config.toml
model = "contrastive image-text model"
dataset = "numbers of one to four digits printed on busy colour backdrops"
color_jitter = 0.2
encoder_activation = "swiglu"
encoder_inner_norm = false
encoder_patch_size = [4, 4]
encoder_width = 384
encoder_kernel_size = 7
text_encoder_width = 128
text_encoder_norm = "layernorm"
text_encoder_mlp_ratio = 2.67
text_encoder_moe_every = 2
epochs = 11.5
lr_schedule = "cosine"
Rows from block 3 of the text encoder of a small contrastive image-text model, named by matrix and row number. Rows with one number within an expert belong to one neuron, the router's apart. Each number is 50 + 10 x the weight over its row's rms, rounded and kept within 0 to 99. All counts start at 0.
Before each expert's rows are labels from the 100 texts, of 14848, where the router gives the expert most weight on average: "fires on" is the input token at the peak. Only what is clearly more common there than usual is listed. The data: numbers of one to four digits printed on busy colour backdrops. In brackets: how many of the 100, against the usual share in percent.
# router: slot weights (text_encoder.blocks.3.mlp.router.weight, 16x128), inputs 0-63
# gate: expert gate (text_encoder.blocks.3.mlp.gate, 8x256x128), inputs 0-63
# up: expert up (text_encoder.blocks.3.mlp.up, 8x256x128), inputs 0-63
# down: expert down (text_encoder.blocks.3.mlp.down, 8x128x256, transposed), outputs 0-63

# expert 0
fires on: "0" (100 vs 5.6)
router.0:46 39 38 53 55 63 63 63 52 50 36 48 64 47 44 30 78 48 67 63 53 57 61 42 50 54 52 34 51 60 36 69 49 42 43 45 33 66 45 52 49 57 53 75 59 43 43 38 47 52 53 47 49 40 52 45 46 38 43 59 49 53 43 29
router.1:57 36 48 50 50 56 56 48 57 49 48 70 45 46 24 61 53 54 39 47 62 36 59 54 39 66 45 67 68 39 55 60 57 30 25 43 58 55 41 52 71 67 66 52 47 62 56 58 49 35 54 30 48 54 49 59 55 63 62 39 51 69 44 38
gate.8:51 48 53 23 50 46 56 61 52 64 46 45 63 51 47 66 36 38 40 45 34 53 44 47 43 40 47 61 31 62 56 42 43 48 49 35 53 39 41 48 48 39 46 75 49 38 58 41 48 43 64 46 42 73 64 58 48 43 43 50 30 58 54 49
up.8:38 40 48 57 36 41 38 36 45 46 57 73 54 36 53 49 49 41 45 52 59 44 37 47 56 38 62 66 49 53 63 51 38 61 54 52 42 61 50 44 53 51 28 28 61 47 40 64 43 42 49 44 43 47 62 57 52 56 65 49 67 42 45 68
down.8:55 51 55 46 55 45 38 50 44 55 41 47 60 32 42 31 30 60 50 78 45 60 54 55 51 50 50 42 50 41 57 51 47 30 60 54 41 50 53 62 49 60 54 64 40 50 47 60 58 29 28 32 22 40 51 52 58 49 59 29 48 47 60 61
gate.9:64 41 53 60 56 44 44 66 55 57 52 49 36 57 50 71 45 29 52 41 34 49 49 45 38 40 48 46 40 70 36 60 32 54 43 53 65 26 36 28 34 51 54 62 61 51 56 58 47 46 48 47 34 65 59 35 48 53 42 59 50 42 46 32
up.9:41 41 54 42 44 51 46 33 50 38 51 57 50 52 41 43 66 55 58 59 67 57 51 54 45 70 44 49 60 42 56 39 53 59 68 59 18 58 52 57 51 40 52 28 37 51 47 54 54 45 63 50 67 25 51 48 58 40 52 65 55 56 57 57
down.9:39 51 49 46 56 79 47 58 37 46 49 49 63 38 32 73 47 56 56 58 39 58 43 50 38 39 42 34 50 45 48 54 39 51 59 69 41 39 56 56 52 69 36 54 50 47 48 49 35 42 52 50 38 36 59 45 62 56 48 31 43 63 51 41
gate.10:39 61 51 44 33 49 52 63 34 41 53 39 65 44 64 33 59 68 42 58 66 56 66 27 32 50 46 59 45 47 57 63 59 40 54 46 54 54 47 50 46 59 28 49 46 47 48 48 49 51 54 27 51 69 65 45 45 54 42 35 40 67 44 44
up.10:45 53 60 18 37 43 51 38 38 52 48 58 37 45 48 26 54 39 61 52 51 38 64 56 54 42 31 50 44 63 50 41 49 42 55 54 74 49 45 43 73 36 59 61 55 50 57 31 52 64 53 48 41 49 53 52 53 45 41 52 50 55 46 62
down.10:51 59 59 40 54 48 51 67 41 53 30 43 37 42 55 47 50 59 47 55 50 50 74 60 46 56 31 53 58 64 49 32 52 54 42 50 46 50 55 57 37 39 42 41 73 32 50 54 70 56 46 33 58 67 51 49 48 37 62 48 43 46 48 62
gate.11:57 52 44 74 63 45 51 59 41 29 62 50 46 60 35 47 65 63 68 57 47 54 62 54 68 58 47 42 45 40 53 41 52 36 44 68 44 41 49 45 55 59 35 56 45 48 39 52 66 41 48 52 59 31 51 61 39 47 36 40 40 43 64 56
up.11:61 68 38 75 53 42 49 48 45 42 52 61 36 52 42 47 49 49 64 63 43 47 66 46 45 61 46 44 40 35 68 42 47 44 61 48 60 40 54 56 40 63 42 54 44 56 55 55 59 39 45 52 64 42 40 56 49 35 41 41 43 55 61 55
down.11:62 44 38 45 47 59 50 69 42 58 44 43 38 72 46 47 68 69 51 57 31 56 59 61 58 50 57 40 53 52 44 65 52 32 46 33 56 33 49 52 39 63 64 33 78 41 47 50 73 48 61 40 48 52 42 57 60 67 40 47 51 63 50 63
gate.12:40 49 40 56 42 39 35 50 41 33 74 48 44 44 47 44 50 34 65 62 63 67 48 53 33 54 57 39 36 50 39 50 52 52 50 47 56 55 56 58 45 66 30 65 40 49 47 55 76 52 56 61 44 42 61 55 66 41 53 60 48 52 50 34
up.12:46 48 48 51 46 43 50 54 37 66 54 39 54 43 55 49 46 58 59 56 55 52 67 42 53 37 41 26 55 32 22 64 49 35 46 35 72 60 60 45 35 53 54 55 65 52 53 54 61 50 48 49 45 46 48 44 62 58 40 61 32 52 27 36
down.12:36 60 43 48 42 29 46 33 42 41 48 62 61 46 32 53 51 38 47 34 51 43 49 75 44 69 53 56 44 50 58 40 51 61 50 56 56 42 45 61 71 33 49 60 41 58 34 62 49 49 67 50 50 45 55 46 56 56 71 35 64 53 61 52
gate.13:50 51 51 40 40 47 69 50 51 63 52 51 46 36 52 67 45 53 51 45 55 41 65 46 46 54 60 31 45 36 33 45 57 51 47 31 67 40 43 49 48 46 47 62 38 52 46 58 60 49 46 65 42 40 59 38 54 37 64 66 48 44 28 43
up.13:60 45 35 59 64 33 59 51 49 47 48 56 44 63 42 41 44 51 67 49 64 51 64 44 38 52 64 47 43 38 45 45 60 41 54 58 66 34 56 69 54 52 33 65 35 48 43 57 62 51 31 57 26 47 55 45 41 33 31 62 46 49 47 38
down.13:46 67 52 29 55 51 28 39 56 43 65 56 48 54 45 54 68 61 59 32 51 36 49 60 41 65 54 56 63 58 46 45 55 54 66 61 51 60 55 42 56 33 47 51 46 46 51 58 25 51 34 62 55 42 46 43 49 57 71 41 43 56 41 46
gate.14:48 48 35 50 39 57 35 69 46 66 42 41 53 48 42 54 48 39 47 62 49 34 43 63 64 45 41 48 52 45 75 45 54 43 40 61 45 55 38 66 51 58 47 55 57 65 20 58 49 55 41 69 51 64 77 51 44 58 46 42 40 52 55 33
up.14:62 49 63 46 74 47 64 30 56 41 53 51 48 57 54 50 46 64 44 36 44 71 59 45 40 43 57 55 45 53 29 49 47 54 53 38 51 48 73 37 45 33 56 51 49 33 70 43 41 35 50 42 48 33 44 67 59 40 47 51 55 50 59 62
down.14:49 49 53 54 54 48 45 47 39 51 48 52 52 36 51 44 75 46 64 54 64 37 39 51 51 47 62 54 35 48 69 60 44 41 24 46 42 62 34 50 43 54 38 70 51 59 38 28 57 54 40 48 54 51 58 59 53 38 55 54 50 43 50 43

# expert 3
fires on: "6" (100 vs 5.6)
router.6:41 30 48 35 52 38 54 57 58 55 46 43 71 30 57 60 55 33 60 57 55 68 49 51 50 44 56 50 31 64 41 54 45 55 61 60 43 45 42 61 57 40 35 67 50 63 29 48 53 44 60 57 41 50 68 63 40 51 62 58 54 46 41 48
router.7:36 25 54 34 62 52 39 59 54 49 58 43 67 41 51 54 63 48 51 63 49 53 43 50 57 53 41 52 48 45 59 56 59 44 50 49 45 50 55 56 59 42 44 65 52 53 30 40 30 59 67 37 66 62 65 62 50 47 49 33 50 55 45 45
gate.8:56 43 68 55 54 65 69 46 53 57 50 51 47 50 33 45 47 42 41 62 36 46 45 39 53 51 64 46 56 65 52 50 56 54 59 64 58 51 68 62 47 41 54 41 42 50 69 34 29 59 46 53 53 36 27 35 38 55 47 40 58 49 44 46
up.8:69 57 51 61 47 43 59 61 27 37 46 54 27 51 50 36 65 41 65 40 44 40 66 40 50 40 49 42 44 53 34 64 60 43 30 42 55 48 46 45 39 55 63 36 49 62 51 70 48 44 47 56 54 50 39 48 63 28 41 49 70 52 55 40
down.8:42 63 58 52 48 41 41 42 50 36 52 48 48 48 38 51 60 41 59 57 37 53 35 60 32 52 54 45 52 64 47 24 50 64 62 45 61 39 42 70 57 39 33 70 46 41 44 52 61 54 38 49 39 41 43 40 58 49 43 51 57 49 50 42
gate.9:58 58 49 59 55 45 65 52 29 47 37 51 44 41 57 40 63 42 66 46 53 27 59 64 42 41 60 60 37 51 45 64 59 50 26 48 54 43 50 46 56 62 53 36 52 50 56 28 49 69 42 49 65 46 33 27 52 43 34 36 65 54 52 46
up.9:43 39 45 39 45 45 32 54 67 37 63 43 64 59 45 54 53 53 57 64 52 64 44 42 52 47 40 51 66 39 70 41 39 51 51 48 61 54 54 58 45 53 42 71 42 53 39 66 49 50 45 39 43 44 54 58 26 48 56 67 35 52 32 48
down.9:38 40 48 47 56 59 57 55 40 48 38 52 64 44 48 62 66 42 36 39 37 40 50 55 51 43 48 56 48 50 49 68 18 55 48 66 52 50 44 54 58 55 51 63 50 65 37 42 41 53 49 38 57 47 62 58 33 48 61 34 45 60 46 43
gate.10:45 50 53 59 46 56 65 43 61 54 33 53 58 40 51 50 40 38 29 62 66 52 58 57 50 37 53 47 41 51 44 48 50 52 65 65 40 37 39 67 57 48 61 50 27 49 57 59 50 39 49 57 42 46 47 37 43 49 60 40 36 64 56 39
up.10:40 55 59 64 40 50 58 35 56 55 36 44 57 38 48 55 40 54 40 67 57 40 59 55 61 37 53 37 57 55 28 46 69 62 62 54 45 40 49 59 61 40 52 54 28 35 58 65 47 43 46 63 55 40 51 35 44 47 62 57 42 67 60 48
down.10:56 49 59 47 61 60 33 43 50 65 56 39 41 61 47 47 48 65 37 32 45 49 48 33 51 36 51 52 64 46 52 68 45 47 41 40 54 59 69 29 60 44 68 32 49 48 60 43 35 53 49 33 51 56 47 40 59 59 57 56 46 41 43 56
gate.11:44 60 58 45 35 47 65 48 55 54 29 53 57 48 39 53 50 55 34 42 45 36 68 61 61 56 59 37 78 46 45 45 58 49 58 34 40 51 43 56 56 34 54 44 50 55 41 56 59 45 49 61 58 46 57 43 74 70 68 41 46 68 59 50
up.11:51 47 38 52 42 50 40 45 53 40 63 45 46 47 42 45 49 44 58 66 29 58 38 51 57 39 46 47 52 52 55 61 55 56 48 72 58 34 58 55 36 59 67 50 39 46 62 46 61 63 24 37 42 53 45 48 46 52 52 47 55 43 38 50
down.11:45 29 65 40 53 53 50 41 49 44 52 45 48 38 42 52 65 73 48 53 34 57 61 52 54 46 40 40 43 52 49 65 59 33 56 47 50 34 46 49 42 60 41 56 54 45 42 31 50 55 55 31 54 40 62 47 68 67 67 47 40 63 48 54
gate.12:61 44 54 50 65 60 37 44 54 38 39 43 42 55 61 69 68 55 35 40 43 58 58 32 51 42 41 46 40 41 62 50 35 49 60 59 56 58 31 50 66 47 46 59 54 56 44 61 24 59 35 39 55 53 61 51 47 39 59 51 39 48 49 34
up.12:36 51 52 44 43 45 53 53 45 60 69 57 50 40 41 38 42 39 66 57 56 50 45 69 40 60 56 51 43 56 36 47 68 42 42 51 36 37 67 46 35 52 50 48 36 40 55 30 71 46 67 53 42 45 38 52 42 47 44 60 57 40 45 56
down.12:42 43 55 63 45 55 59 59 37 55 51 57 57 34 43 51 38 36 41 65 58 48 49 59 36 53 54 55 55 65 46 41 47 35 44 72 32 41 51 46 49 62 45 48 40 45 55 38 51 57 63 56 39 54 37 75 31 54 51 46 49 55 55 66
gate.13:37 45 55 56 46 59 40 54 40 72 45 49 59 45 42 57 47 34 47 54 45 27 32 43 51 62 65 54 67 61 54 63 56 61 48 49 67 70 55 60 41 59 53 44 54 48 40 51 59 75 44 52 47 53 48 36 57 52 59 47 39 47 40 34
up.13:47 45 47 52 35 34 37 55 53 40 42 56 42 40 45 38 53 56 52 65 62 37 37 62 56 56 53 54 62 47 65 60 55 51 54 61 38 62 49 52 38 51 57 52 43 63 43 50 47 63 45 39 47 40 65 45 52 41 64 38 52 56 45 36
down.13:43 54 61 47 59 36 51 36 50 42 73 53 51 42 29 47 23 54 40 46 52 40 43 45 54 66 44 56 64 53 31 44 49 49 61 59 52 48 52 63 45 56 53 61 44 54 58 40 51 34 65 60 51 39 38 58 56 47 49 63 42 42 50 68
gate.14:32 55 70 34 59 59 36 65 50 68 45 43 53 40 67 42 47 46 32 68 59 60 46 44 45 35 57 64 50 41 34 44 57 53 58 58 42 32 55 48 48 46 62 67 40 53 46 54 61 56 45 53 48 48 69 26 49 44 58 45 48 52 50 48
up.14:56 58 66 45 57 43 52 46 64 60 46 45 39 53 57 29 53 59 52 18 67 59 69 66 54 33 45 52 41 56 62 58 56 29 61 56 51 53 62 59 27 48 47 38 50 54 50 50 44 60 56 52 67 34 49 50 61 59 76 55 49 49 46 43
down.14:56 49 53 34 46 56 49 56 52 46 58 45 49 44 51 61 57 37 48 43 66 43 41 69 45 57 40 54 09 41 58 49 52 47 37 69 35 59 51 41 62 46 37 62 39 50 50 33 61 62 63 63 35 30 34 48 63 49 38 52 47 39 54 49

# expert 1
fires on: "<end>" (100 vs 22.2)
router.2:38 44 26 49 48 59 33 45 49 29 51 44 52 49 54 34 75 46 57 44 39 51 64 64 58 58 54 38 40 42 51 59 55 51 55 60 32 64 50 45 45 51 66 44 43 67 50 52 51 60 53 41 51 61 66 51 56 44 62 51 46 50 49 52
router.3:55 50 33 50 65 54 45 55 57 45 24 62 35 56 61 44 66 60 49 32 47 52 67 51 62 49 50 49 32 42 72 64 48 45 48 59 48 49 43 57 45 54 49 54 41 51 29 44 45 42 43 38 35 61 65 58 37 46 57 32 36 39 50 50
gate.8:44 47 34 66 55 49 39 63 48 60 63 40 59 55 50 59 54 33 48 76 41 45 67 53 63 33 61 36 44 38 43 61 38 58 28 61 48 43 58 51 31 57 47 49 41 66 29 52 41 49 47 62 45 52 73 46 48 57 50 59 51 56 41 42
up.8:50 66 46 53 52 51 44 55 31 44 67 51 45 46 63 51 59 47 59 57 65 67 47 50 31 30 55 37 30 46 19 64 38 53 39 42 48 27 51 26 44 54 54 52 47 47 48 54 39 51 35 35 36 43 56 42 47 44 58 50 50 61 42 44
down.8:53 48 56 48 50 41 23 42 56 43 59 53 51 45 40 48 56 54 41 30 59 46 41 43 34 58 41 65 51 41 63 54 60 55 48 42 60 51 53 46 62 63 49 69 56 45 49 54 32 46 53 46 55 45 49 39 57 42 70 43 34 27 48 48
gate.9:53 58 58 48 52 64 45 41 41 40 33 53 57 78 54 56 59 58 60 39 53 36 53 48 38 52 43 49 56 45 57 38 60 27 49 52 52 47 46 45 39 39 55 60 48 53 58 60 68 47 61 50 50 43 75 67 32 31 48 31 53 59 59 66
up.9:38 54 56 69 30 47 44 35 46 28 31 70 41 44 39 58 65 44 54 53 66 48 48 44 62 57 41 48 40 70 60 57 46 45 37 66 57 52 46 57 45 43 39 37 45 67 52 56 55 47 42 44 53 66 66 60 42 59 53 70 63 42 54 50
down.9:45 52 21 59 32 42 54 44 41 47 50 54 47 45 50 64 60 38 68 50 47 33 51 35 56 51 51 48 26 52 57 49 49 47 33 59 60 54 57 50 65 58 49 42 40 69 58 34 46 62 44 69 55 54 53 47 43 40 53 55 72 29 35 48
gate.10:43 63 42 55 45 46 55 72 35 43 63 39 47 50 60 51 57 43 46 49 48 44 63 49 42 41 45 41 47 45 48 59 47 57 41 54 54 52 53 64 58 40 56 37 63 53 51 42 67 43 42 57 58 27 61 41 60 57 43 55 47 59 61 47
up.10:34 49 54 61 36 70 51 40 55 61 43 56 55 53 53 58 30 54 41 71 61 52 55 53 65 45 50 41 68 18 49 65 36 52 54 53 42 53 48 49 56 49 40 52 37 38 43 64 45 67 47 41 55 53 28 50 47 66 53 51 59 67 47 72
down.10:49 69 40 61 68 47 45 42 45 58 53 54 55 59 48 53 43 37 57 46 46 51 27 46 45 45 45 58 55 52 49 39 58 54 60 75 50 56 61 39 40 47 54 48 43 49 47 59 49 32 50 62 55 46 49 52 41 61 43 58 68 44 54 39
gate.11:39 52 38 40 48 56 54 64 54 51 56 69 46 39 54 70 56 44 50 67 55 38 56 57 53 46 53 54 64 53 39 54 53 59 59 56 57 55 59 52 41 46 45 52 70 57 49 60 43 56 48 57 56 45 54 32 59 58 53 53 45 42 45 35
up.11:42 52 52 63 36 53 41 49 51 41 48 57 50 45 36 53 42 63 57 36 46 44 57 42 51 65 61 44 62 36 64 45 41 64 41 48 54 55 56 35 39 25 50 59 52 58 63 53 66 48 51 53 41 43 53 53 65 43 65 67 47 40 74 55
down.11:50 54 49 53 48 68 47 78 62 58 43 59 51 50 55 44 40 39 63 59 59 49 55 50 45 49 45 49 64 77 51 31 43 61 47 47 32 45 54 46 34 60 36 63 37 45 43 32 43 52 45 69 43 59 58 48 45 35 60 56 54 47 57 61
gate.12:52 45 49 45 42 56 53 61 42 50 40 55 52 63 63 48 65 23 51 57 46 30 46 45 72 55 57 53 51 68 59 30 51 64 49 51 44 57 42 47 76 46 51 40 48 52 37 70 72 39 56 55 55 56 52 63 40 52 49 41 53 64 59 51
up.12:44 48 38 44 58 54 50 45 47 51 50 48 57 50 47 43 50 45 53 57 51 43 56 31 50 59 41 47 72 44 62 36 58 59 36 51 71 48 59 62 29 25 49 45 42 48 50 70 63 43 42 70 57 61 58 62 64 46 54 47 68 36 47 54
down.12:58 54 42 54 43 37 54 43 45 60 57 24 50 51 60 48 47 52 51 47 47 60 50 32 44 55 51 63 39 54 47 35 48 47 47 57 59 58 61 73 35 37 44 53 66 53 53 43 52 63 37 57 51 54 53 54 40 51 24 63 54 44 26 52
gate.13:58 40 66 51 53 65 50 80 59 55 58 51 43 61 47 45 45 45 54 51 54 57 44 49 42 59 46 61 44 52 42 50 58 48 61 43 52 60 55 48 46 49 39 63 67 39 39 64 43 49 59 69 44 51 55 62 38 60 38 48 47 34 30 42
up.13:62 43 74 36 52 73 56 59 71 56 60 32 48 61 51 54 40 47 51 45 44 49 54 34 52 58 55 46 52 53 60 50 52 55 68 32 42 58 52 48 55 49 53 73 64 46 52 47 51 52 59 57 46 64 35 54 51 54 29 47 54 62 48 53
down.13:52 32 63 38 49 57 56 47 50 79 54 33 58 68 46 42 30 66 51 41 48 58 49 63 54 50 58 59 59 47 48 49 50 50 66 44 36 56 67 46 51 55 59 45 68 21 47 48 49 50 60 56 46 35 46 52 56 61 40 40 48 63 32 55
gate.14:44 44 66 58 60 50 45 57 58 53 52 63 46 54 64 59 45 31 43 50 41 67 64 61 56 59 48 55 34 51 49 72 58 43 38 68 42 28 45 47 48 46 54 42 32 62 59 51 45 54 35 44 40 69 58 51 55 32 51 54 51 42 62 39
up.14:47 54 45 59 46 58 60 71 52 52 44 58 73 44 60 43 42 47 46 57 60 49 37 57 57 55 45 27 66 30 44 55 50 64 55 57 46 48 56 46 45 64 38 40 56 57 64 41 65 55 53 47 48 53 53 44 59 30 42 72 39 54 33 49
down.14:64 58 61 31 64 50 48 72 65 55 42 50 52 59 48 43 25 49 44 35 47 66 56 44 53 53 54 56 32 47 57 29 46 33 45 58 31 53 53 56 64 32 44 49 65 39 53 61 71 45 61 68 41 54 65 59 46 49 48 36 49 46 60 44

# expert 2
fires on: "<end>" (83 vs 22.2); "0" (17 vs 5.6)
router.4:29 64 53 40 53 37 30 46 40 58 51 62 54 45 64 43 57 51 41 58 47 49 59 44 48 61 46 31 44 43 44 65 57 58 50 54 69 66 70 57 54 57 39 49 58 47 46 41 70 60 63 34 44 60 42 49 64 42 79 57 56 34 44 38
router.5:38 57 56 44 38 43 48 60 46 51 58 51 53 33 62 32 40 37 53 52 47 55 49 60 52 64 68 59 40 49 51 69 53 48 37 51 64 59 43 57 60 48 51 58 58 55 55 32 62 52 55 34 55 51 47 52 49 60 78 58 65 44 46 39
gate.8:53 38 61 38 40 59 54 63 60 55 53 57 39 40 61 57 29 66 41 59 34 44 70 33 50 55 45 49 51 66 52 58 55 45 45 53 60 31 51 64 55 56 39 74 51 36 43 39 52 40 37 53 26 20 60 46 68 50 69 44 59 57 43 45
up.8:38 37 65 39 42 51 49 57 61 72 50 54 51 49 60 45 48 55 50 55 38 48 57 50 52 45 48 54 44 66 55 54 58 52 58 44 62 52 68 47 65 60 54 59 67 47 30 64 57 37 59 58 30 51 57 50 29 57 58 50 61 60 53 30
down.8:57 67 45 32 52 29 63 39 55 47 29 65 41 68 47 41 49 51 52 52 49 43 59 58 63 58 59 53 54 40 53 47 55 54 62 34 60 57 49 65 54 39 67 46 56 50 60 69 54 41 48 60 52 53 44 36 70 61 39 52 52 52 54 55
gate.9:44 55 45 43 57 63 60 65 60 48 53 42 63 57 53 53 60 56 59 71 55 43 43 29 64 36 47 40 53 55 63 49 39 54 48 40 42 49 46 69 39 52 24 56 58 45 32 71 40 68 39 41 25 42 69 49 43 51 33 53 45 46 36 42
up.9:63 43 42 45 48 50 38 50 63 62 31 38 45 53 46 67 50 43 47 51 51 61 44 54 53 48 39 40 60 52 49 48 54 53 56 37 46 60 37 42 34 41 68 43 75 64 62 54 50 35 72 66 55 64 56 58 45 43 41 64 55 54 62 61
down.9:56 35 62 39 54 62 52 57 53 57 50 39 47 47 63 53 57 57 55 56 53 60 59 40 60 33 46 38 46 48 45 64 43 44 46 47 53 50 36 54 38 70 35 66 54 46 34 43 37 42 35 44 41 44 63 50 49 56 39 73 39 44 38 42
gate.10:59 54 51 67 60 64 61 37 41 35 36 59 51 44 35 33 37 44 58 43 36 30 63 43 52 50 43 32 42 45 48 52 55 55 50 80 57 36 43 55 45 59 60 63 34 53 51 44 45 40 34 35 54 42 48 44 31 50 50 36 35 49 53 49
up.10:34 41 56 57 40 38 52 65 38 37 49 69 41 31 43 26 47 64 48 62 61 53 54 60 51 54 42 58 84 42 52 31 51 46 70 54 53 35 55 48 59 54 36 47 47 38 41 48 53 51 45 59 46 36 50 46 56 54 61 50 57 46 54 55
down.10:59 30 59 44 55 36 71 37 48 63 62 61 53 64 51 55 63 60 60 37 50 52 71 47 52 53 52 37 57 51 55 43 61 47 29 58 61 53 65 45 62 40 54 40 63 67 57 52 53 43 52 44 61 42 56 53 54 59 71 53 62 58 42 35
gate.11:48 41 47 60 51 61 47 59 55 50 52 45 54 59 52 38 32 47 51 63 52 56 49 48 64 50 48 67 65 61 54 52 32 49 54 54 25 53 38 44 46 49 69 31 42 48 47 63 29 40 48 45 36 57 36 70 35 64 44 47 51 54 35 51
up.11:57 54 35 54 38 35 64 55 29 60 44 46 62 43 47 43 46 53 54 50 39 33 43 42 53 53 53 29 49 74 52 49 54 45 56 47 58 49 47 58 43 47 52 33 60 68 43 44 53 53 70 47 59 60 41 44 61 38 55 51 40 44 74 52
down.11:32 57 41 51 57 46 77 69 59 54 30 44 70 47 39 44 40 65 44 52 45 60 57 48 61 44 35 59 34 27 48 51 44 46 47 56 43 46 45 68 63 61 48 45 58 72 46 59 59 34 51 48 37 54 44 49 57 51 50 57 54 45 58 41
gate.12:52 45 31 60 45 52 46 54 55 59 52 44 57 38 72 36 52 55 53 57 46 44 37 55 57 71 56 48 61 52 60 60 44 31 36 43 34 51 38 55 53 44 45 69 53 37 27 58 54 50 67 62 31 54 50 63 48 42 53 58 74 43 38 41
up.12:58 57 51 56 63 54 45 53 51 40 49 30 65 45 44 49 35 40 26 47 46 24 30 59 34 48 43 53 42 66 59 67 61 45 59 74 54 43 47 60 65 57 50 53 51 40 59 43 34 47 36 53 50 44 39 42 55 30 44 51 59 47 45 33
down.12:39 61 60 51 45 45 50 47 51 51 43 57 57 47 51 37 55 60 51 68 39 53 46 57 62 53 44 66 52 60 42 48 49 31 56 69 38 57 58 46 51 61 59 42 35 47 49 48 59 55 51 44 46 35 53 46 35 72 65 38 57 48 42 57
gate.13:42 51 45 60 41 54 57 63 57 36 67 64 69 52 55 62 61 54 63 53 53 59 48 62 66 59 41 53 33 39 43 38 30 46 59 67 44 66 45 56 33 38 52 28 72 45 36 64 47 69 39 48 52 45 68 47 57 60 36 60 46 39 51 47
up.13:41 44 65 39 49 46 56 51 46 58 45 70 71 65 56 58 60 36 56 54 41 53 47 66 71 52 44 55 32 39 44 32 30 57 63 54 52 63 49 57 47 45 57 51 40 44 45 60 59 57 35 45 60 39 76 49 52 54 42 51 52 43 58 49
down.13:51 61 50 36 49 46 50 53 55 54 57 57 46 61 50 42 39 56 46 57 45 46 57 35 39 69 50 59 60 53 46 34 53 51 53 44 64 57 60 62 41 43 43 46 28 57 69 63 55 56 64 58 36 48 41 36 60 39 44 62 32 41 55 61
gate.14:66 48 44 69 46 55 57 53 28 45 45 42 53 50 33 47 52 69 35 44 46 40 66 57 38 48 50 51 52 58 49 59 52 34 37 61 60 43 53 58 58 60 62 51 40 47 53 53 44 35 41 44 30 45 59 44 50 64 53 36 45 61 41 40
up.14:59 55 61 59 48 50 52 29 63 58 46 48 59 46 37 54 44 52 27 23 37 40 58 59 48 64 60 55 51 58 50 48 44 46 43 56 60 48 38 54 57 28 66 44 60 50 50 48 52 33 65 44 49 51 39 45 60 56 56 25 45 54 66 59
down.14:43 56 58 48 43 41 38 52 41 56 70 56 40 59 57 55 38 29 42 53 63 51 50 39 47 50 47 58 57 44 39 58 34 54 55 60 68 49 52 53 39 55 35 40 46 50 53 61 52 58 38 49 44 48 52 33 45 47 37 74 44 39 47 71